config = dict(
    model='image classifier',
    num_classes=3,
    norm='groupnorm',
    weight_standardization=True,
    label_smoothing=0.1,
    optimizer='adamw',
    lr=0.0012,
    beta1=0.95,
    steps=14300,
)
Rows from block 7, named by matrix and row number. Each number is 128 + 24 x the weight over its row's rms, rounded and kept within 0 to 255. All counts start at 0. Numbers have three digits each. After the name is the row's rms in percent of the matrix's.
# convs2: project pointwise conv (model.blocks.7.convs.2.weight, 72x288x1x1, standardized in use), inputs 0-143
convs2.21 103:122102119113170159110108122114115116141098137142149185111151084146137161138111115112143125139131137115158158149115133149132117113123144095147132088133111099127093140141079094159120143156147130083119111116092101101138107133112140131155123104124125130105144147070149142140131129138166143108132155148138125151147111117163095117119116108143123112062154114128130089108152131123179136101114117136070129174145119128129110108120122107105122
convs2.22 103:135121126123137139144106122113138076114087130123147153103126110091110144138104105150132079107145131156139125147141158083126174132135149114153153073137157148131127105104089105176145148107151155114160080095148144088113079138105103122119147127105177154137116138093123077137132118139128145142164122142138115139134136130157097097136132142138119140105147160116104093135096111143164143109117137175081109158144111108112129104146128077079131
convs2.23 105:117142131139080147156122142100113113130127124131130134116083117114134164141127124145137080160152170146100181151122169157122157140171143140148152142155159132087152126160116106129150149121161106143052151136127131145156106121099093067134114142114167161110096142141126091126146106153150166073158112142128143152135144127141104125131157123159114145125130171134153115156112106110153139151164147110110131156165112141147127135123168116153134
convs2.24 099:117129147158152111078127153083116111110105143111143152089143097173124157191072118089140148126150096139143139098133107153138129156112114123086106091157126108088141083120093141197095159135123127172072085094119106135152096121123111083149103140136143169106151128110115111111138114116116147138104142172131132138179113100142111126110116135129116142091144155129085120121126136115084155109131141114108129114200119131136135113134124097109097
convs2.25 101:144127062157080084118119113118145156140105118127136103074094092155138159121088116131164088154134152144154114126161146144168094141108140120109165128134136162096117127156094110142104106135136128120076157151113153124110133125103148110135117119122151132087157145135130123087108144144140135128158169142179176161156083147152120101130158160129129145141147125148124137129126118068128106142134126138150150153149110111111140173132139144115135
convs2.26 104:122145209118134202168119119142132135117111133134167139120141142108121159159163120091101126132141108124147135147132142113154157110109126142146098164086113113078129153104139126151126125162114104120138070092165111109149145030125123096132118154179127153127129118148129145124169102114133137089097147145124138108164093108145108099133129146128117120145201118130178105138119123147156127095117118111127094100168126153130119109119119140117105
convs2.27 098:133126197120164190136122135185152089108134111131108089182152143070129110132176145138125121129163143164119141124117160151112172055108120145105114149048095117130130157116146148135157141096096114110158157121141113126103163126161132133121105125169108134155122136104138144167159136152130091119082123089117111119127140101136135144139121129126115119146126144120164168136143148187100111156133145120097122135092143112134114109116127126112121
convs2.28 099:178124147117187116177131145116159126139131121131087142152167192101120148151171132128124145119112128121138160086136104117122154107109109148079099090155081166144152155108178127131136121123114107122135139109164146130152132163145159103152141137173119117137154097127140170154152133133125089150074155116125115102131117134131147127126140138118116113139070126139178137158146138167149112148128132096156147093136181164131127142150115108151120
convs2.29 087:099129128127134110143132100103110147088125168139158143140173106121096136130092114111111127122099131119119100126110131123138124155119123124135112153120198093105123112090122114134129140119098120106104117133117123099103109096131115130114091118096177138104089128178113111124103117117084131160145101182126116120111127088099112117107092097108105120106153126099098107114105156139126152133124097108121099086162117114110124108126106135124109
convs2.30 094:108115129123149144072138103129123137116174128153154142093136136161139163144118116095135167097103121163126114078116120145125075159110134143119105138133144148153114129100134157100147124107093137136153127130089127135116152132164140134134109110155132152149107143124134128113094157140118120217098124122126141154146121104132141136135103137138149150118097114121063105132145188112106143144111129101143136103139127129114133149120120160156111
convs2.31 102:146098130156141160124102132183117104106102122149137122084122119114108110149121150124138145127128169152126119133147159107140157155128101159124114122053140137109098139107127154142134110094125160141070101121137094153145137092124122086137108093113159189097116137144119105102138152122101143126143114097142121164144157098130153131143112150084127163155171105134153126084059089094128109141129117149100098080130141123114124125143118166066118
convs2.32 103:123095176118186106143145111111114069128160147033121121145136120134139119118155123131105119108099093072092125135111096093122138150116176115096121163152174123128162106124121119142128144133135156109147111101145085130176091108121121137147132150114119143133126122163130195144150134103124079107130119144143125150102118147121137148116134125150106102120123047108143126120154106168147102097127099137106112111118110149103124099111111143117105
convs2.33 104:084070143125198155132118132127145095127126152091133144150181128140135129135140122099090108103096134118122127114105129140152179133133116120112138096151120117126128124124116129133134135096134134128134138121123089108116129112115114135182148098156092141120134126074143132163165123136134129100094116113122117126104076082082161105087141141148141107122107105123169112122166127151133119122105128090116106138109133152137110105143099089055112
convs2.34 104:124121106130131065111136127130121143128137121129083115109090127179124074125094163123126146132102127090108116121112080167088108145142159119106150103144122119161108113149109163103103137171160116135120124161109112172113146122133150171156142137118095095124126143092134140126106154117118076167128131113142144142147114160111160129146165142121137106136098103137088183120177111050097107121158122091163163132073149122124143119130132095121106
convs2.35 095:123115114139149091092145130119135124143099127131084120155101098121131131123106144130141109126135127106121143117139072168098160117134121147120131087157132140138186104126127125131105136094142125166107145112196127137167111180134125100151115120120130141188155103079127107145119142144140107170098158107113108115124132125114145126133149126114122141135069152156114133163123122120133132121138148133120128140104118143143115165129133067167144
convs2.36 092:110085139104146139092121120172138101094091089096111117122162103101119094149130121105119166096098107187130132103099176115123139122124095120120076117116125152139158111083140155146152152089101125122125096117119108129091138132179122137138096114171138153106155116109136146151153136134123117150102119126122113083141136099125125132126096094099123131092094119107102099127121140168072119140101100128079104114162147124117130118147099136135143
convs2.37 101:131147108145110142161128149128138117149158108118113162131124138122167159173136122133144127162166161146173169107154140114080167110140151129078171130141101128102093132145119108122143101123140101114131174142130150140107148131068131140171157161123047147101100116136155084111141123144142141114098134143117137170146123153101113132147151148153123126173103134132141163155160079169164127105149136126140154173131139161171138149117163135119132
convs2.38 091:096104107137158084091127118108114139105107161148117098122160082134106109105078131114121104157128109103091119128110094144104149144097104160110108135109156111120144099107102125112075108107101114133092115122124101126137142094177117108120109096099215144132119119119097106127088122090110123153113134124098103116134110107120094118105104107089113123105123117122067120104116150071087133164125114100102108110119099111127112121118114092105101
convs2.39 100:124120140147118135157130107094109102126172131046130141121172139133106144129148108129136114123121116153127156138096133102138098148164136111104133168131168136102132139131142138139123146117126168147119111125073117147144072125099122125138133135115123132084116141177159151158174130133123103124139122169128122110096134128116129122119127117148129138125086097090154070123129110179119128120127112136117118114165132106118149105118117169161126
convs2.40 093:119119128125132129101107141101118120147143147105135164136164135125164164105123096131141097131102145133129162143153136102159112146138138059097169084206153147130131148151125114124122112153148129137110123111109151137126078140121140153166163156113161107079154169060137146180118106120145128060092140121136151132123084141111146122169148143157125143136154119130155093145135073149177120132146147141121165163112133171111129140121129114140120
convs2.41 102:134156135124112138153106133111144108149167155096152171113145121154167148114117123178148133132101102127110103147110118134119138187171177098097152113189145083131107121156119092111079139171181165129189101130101126122144078070059138161118168135078126123102115131149122128133155087162144149110122118154167142114141086150171137129130155143153107112170154132128140127141152109182148113075155134132129140171147164167122166117125158145105131
convs2.42 106:179113154106115172158124142146115155153136108135127126145129144070134128120171131135131100117126109127145169106128171130118136097135108121142137170089127161099111172136156088129178115140140146115172106128089158125088169083137132095137150125177126100113118103136145106136159132145135107093100115106124109088132144130173124137140119167165107134208147139110183124145147131139165129118113146166130132135139164136125105096126115144128147
convs2.43 094:174131095135097069118165145111126089108089150116086115097106108106101092176103124149124122126177091138143115163149109127163169119148129189133109135151153144124178122139106145164074158123132135127072092096190138129154076134118135082090107135140153111142139127120098115083158139095121115148127150118117136095126132139138112129120127126125122106098167149150125123094093133109136122125123126147108151114093139120117096125136135125188121
convs2.44 099:139151117139145054115155157121125131139115138131133133147158164146146128136157096148161146169135087131145155111135085127107066118141171081084145143157137155158117115146139147139108163141123143124144146092124163128130073177170164140131131148107119126140133127116138156144112168140175155164169141152171149130096143135118153122174152117122141130085174118157139095149165138126146117115134144164112147141128109126099142158077124117152144
convs2.45 098:103136143138177096109134140073139135085156134148177155152163113093100145137097117087113111139122110132146104108114087152104112148116108167094102127109147103131128118120111139115100143137126124106148081109139127130153124113145127116118109111089170119132099146130086111120128141090065131166139094168117137116135128162127116140114094095137133087123158129114029118108131124094117124111141116125152106087155111140114114133126094108141081
convs2.46 102:123136128107124140165158109147146145129129098105095086127084148098122131073139182140161139125099141106081134142130143117077104115165152139135129128096123146164132135171132126100135129157151091156177191126123118160089116115088154137086160130103085131148135133156143174106106163136170099130159128141124175125135126150155159132126149167124155141151085118147162138119143113111133091139151119111134141137091132139135117125105148166135142
convs2.47 104:126130084169114093089121123158121184151087137138106070130107117127123097132086156100128136105142194109119118118156118129134088065085088141099130128078126133143151088116155162082137112146093102152084174144137131145090178133116146163158104120117114125140134144128141155120119137132114107155090108103126131122112123100119169173113165133096163145141147134138104190125159132123067126145103155095162148131095141143118103156142131131153129
convs2.48 102:099135129144093168094130136077117142111147129056137125120108119214146141097131124171120096146126148092075130153153146127129132169146162121143171110148136116119112099131134130098114132167127123120157165134102121115171069134103120148119183132104156137124119168119124178109158102142115145045120120130151150105131146144143115141146109144150108178112106111128152122111128066131112077174117152126121127140120115154122125124113130168115136
convs2.49 104:088120102124090122120111082142088118109152156131163122145147072100106152083059102121111130127108096096111163129083141132104159127100112145147169109094173085125121101106131148097113122084121136128090119115126133113143178140117103130160104136082172177109103134083082090154116092105107129118135136151118116103125117097117110137094106100130155121089148129114101118112099148128101159139096107130111127134129112112147111072148111118108091
convs2.50 103:139124131109148126154132144165129090123145193096148099165153100103125123098132114170122095148090144087075120136135127102095168122141111140093166164097174145135154088148152118112183112093135154118136160130168148113151132144118138119145134124100189120117101117164126131156136103092129119153133111104126094087098108136137119125121140131151129158145097112151123137153117096162093136142126116166134122135106110114117092113118082139144160
convs2.51 095:137126064159059161106133139161154151123123113140159105135093107128131126105134171157122099126146168147141121154120193076105143100133136154143153115102117101157093090117159093123207120110098155104145130147176181102098183112064127155085125137126101132146131136145107085121118140136142145135194110115131119110104173105134127158129125145123131123139140107101112148151117099136121124120133135151125120147112123110175121114152139158121165
convs2.52 095:097119168123153087113154102100122155128111186084145110136122122152121127083105127085111080070117119076084089117139114137143132148157124123127152115137180108126142086141119129107099118147109132108140150139169123136134126079116125162122108092069123114136107142139106155089129120090115121194113082153098101096091112108138137135118126156135114145130120110135083160114140113137121137081148118120132140123110117149134083126129110133149072
convs2.53 101:147110159075148160178093117112125115077119148119122168119162125076085127159159112141096137131143126131144102130098144116150162131127106150171104144106153108104126167105132061136114116111126104082129103125204108116153137119148112099112121118142134103148108110147119143123157123129118155097171105151122114105132138114135125120099076129123103106121166124115178101094134156150165126122098079136088079085135118116137119086117091143105108
convs2.54 098:141147130167111114171108161142133153103097115115089107155126161096122126203158144149144136147134157156165143166114128123094189110113126150080071132127101194122085173130135126153069136142134143133056149136159116099084138135135115074125118110149092104117153131136147114132154135110128114112143092114103131123140164141140124129154124131092130095146149156115185154118120100121111087157129139123146112096127114102152113154146105145130126
convs2.55 102:132142114136121113113137154175129135147115109154112092207109119110139143104129124138102169126117168108117125112149107114118111095108141101136157116103109122157130080124122138128151116123111116102132187122111154097136147163189132149107138134141143126181147117096128120128074135124129123173133156120143119123116154122082150113137146112109125154164141115152131141133119155107117186181105130172144148143100140104122158167128159087096177
convs2.56 099:151158144108150125150123133136144151156175079141102159121132178142154142084184126148140153118137124123122126121161104149137043127115162053108148126148082149149107174157124149102148115156152113120164139128097136143121101144147163148126152137142083076143143156143138169154115146140150098128148153126155151165138115164149158151159150142157159106141125102114161144142174116128158110102146149124160156145105165165120152146116140145159131
convs2.57 093:098141073147092118096157132122131164140163142149128080151136126154138172068097129138138111113128116097107136114151124121122067172121107084144159071147122128145140092125125161088109113118148129127132116133139153123137140149185139152116114127113155095169162129110140159142068120132133083170140128091139127140133122146097151117146142107143145131114123131148095121151129165098129169108121126124178157142113128141106135135115135097170138
convs2.58 098:088124124140134118063141127094137135128123178096177129142131093172154157107059108142130092140098127100122136155132082137153095176108138114127142082168168107140154078108070097116085147125137132122123153124148142112160118110127124129145126109062135129157118153102119102138106095091121132142163134122130149117115108130112114143123116127113116162082156112126089105138109132123102149143145115158113130143165121160116121122136115092136129
convs2.59 101:162173121129126130149157173132133155142136089183090136125080186120128131136168150161166145117173132168160133109165094160107105071132110127129115155123087126161138164156150153108152119128110119147165167118111140139164136153139157123147122134163085143171140145131151112115120130165144133103115134104125132119131161172134134138158133157131161110167094130140172100151136122113154127139171155151164154139110144165135163144124164137145169
convs2.60 105:102105154125124184146107137155132164130138119097099162144141140107111100144163131094092187099124120143129082107129162103133095123105088115150105099085121107116115110111144118107118149130125152113191094130143091164092141125115106189147119144174104068100128140143112125141118088126135161103096109100126152121139104111138137146137104117122092155175114115093159112100141123152097107126106132115101114125118160120146117108127119176139114
convs2.61 102:112087119094149124082131099117094153151095156105134083149146068189128124094115101133114114118077137073094118107118132149113092148110112104123112096145140136148134097135106122113122124139088147138103148144109126128119111145155113152129135140155107116133144115116131173147125146135135106225167147125132107135105101138123122124131118129118131105108131061119096129110125185127108144158089116165110103141138133130121105135087087076128141
convs2.62 102:136157102135104151173096108144116131109153120121135122138111129134123169153149105131140162123089097150107110053135152131120086148103132128153114165097116132153113138123157131156133162109134116139158116109104102139149132158117144112114115125154109103144127120171103154121132136135112112093151150159128131108100136130105117150107096107088141105131126094112124123113120154137098134118102100113163122099153160142113142141139108172167140
convs2.63 102:144137138119088106089144132103115120114115137109100114139094123139163127173128144117139120148154146115132156127131105156145139096122128131123114128137102157116167123114115162145064144190132123137116150139154137147141093142119145068138145133161103108122169107113118187104159148125120113129135165110129150130135100155131120122114129130090104153117112151156138136131117126125079101114109128113122145149128141099129136152142129114173132
convs2.64 103:145119093152141091084129149076137144148122110136133137113117114132154082185091133129145126120119121130158120150148099154147138118134132169127125082155137143141150111128137137136083149115116161146119120140141144153137095187139126121171152088101138128152178170095178106104119133124090128150087128140164130133107123116118133151132151162108148140048087157163096126142154127104092124127117138126138155136100139101113107157147157112113079
convs2.65 099:151122105127130146104100114176118154092113109176135145120103112142095127136151131108115147127132151152154147125125142133169120134101099150147103121136105136143104144092134101160154133111141103124129139133126144116075168157125102117124107101145098123158138102116145074100111149164106148183157117117101125155163156102140138113122110115120131128090160150117159105109124233082134125157099098144139083115171102094125125123114120134105160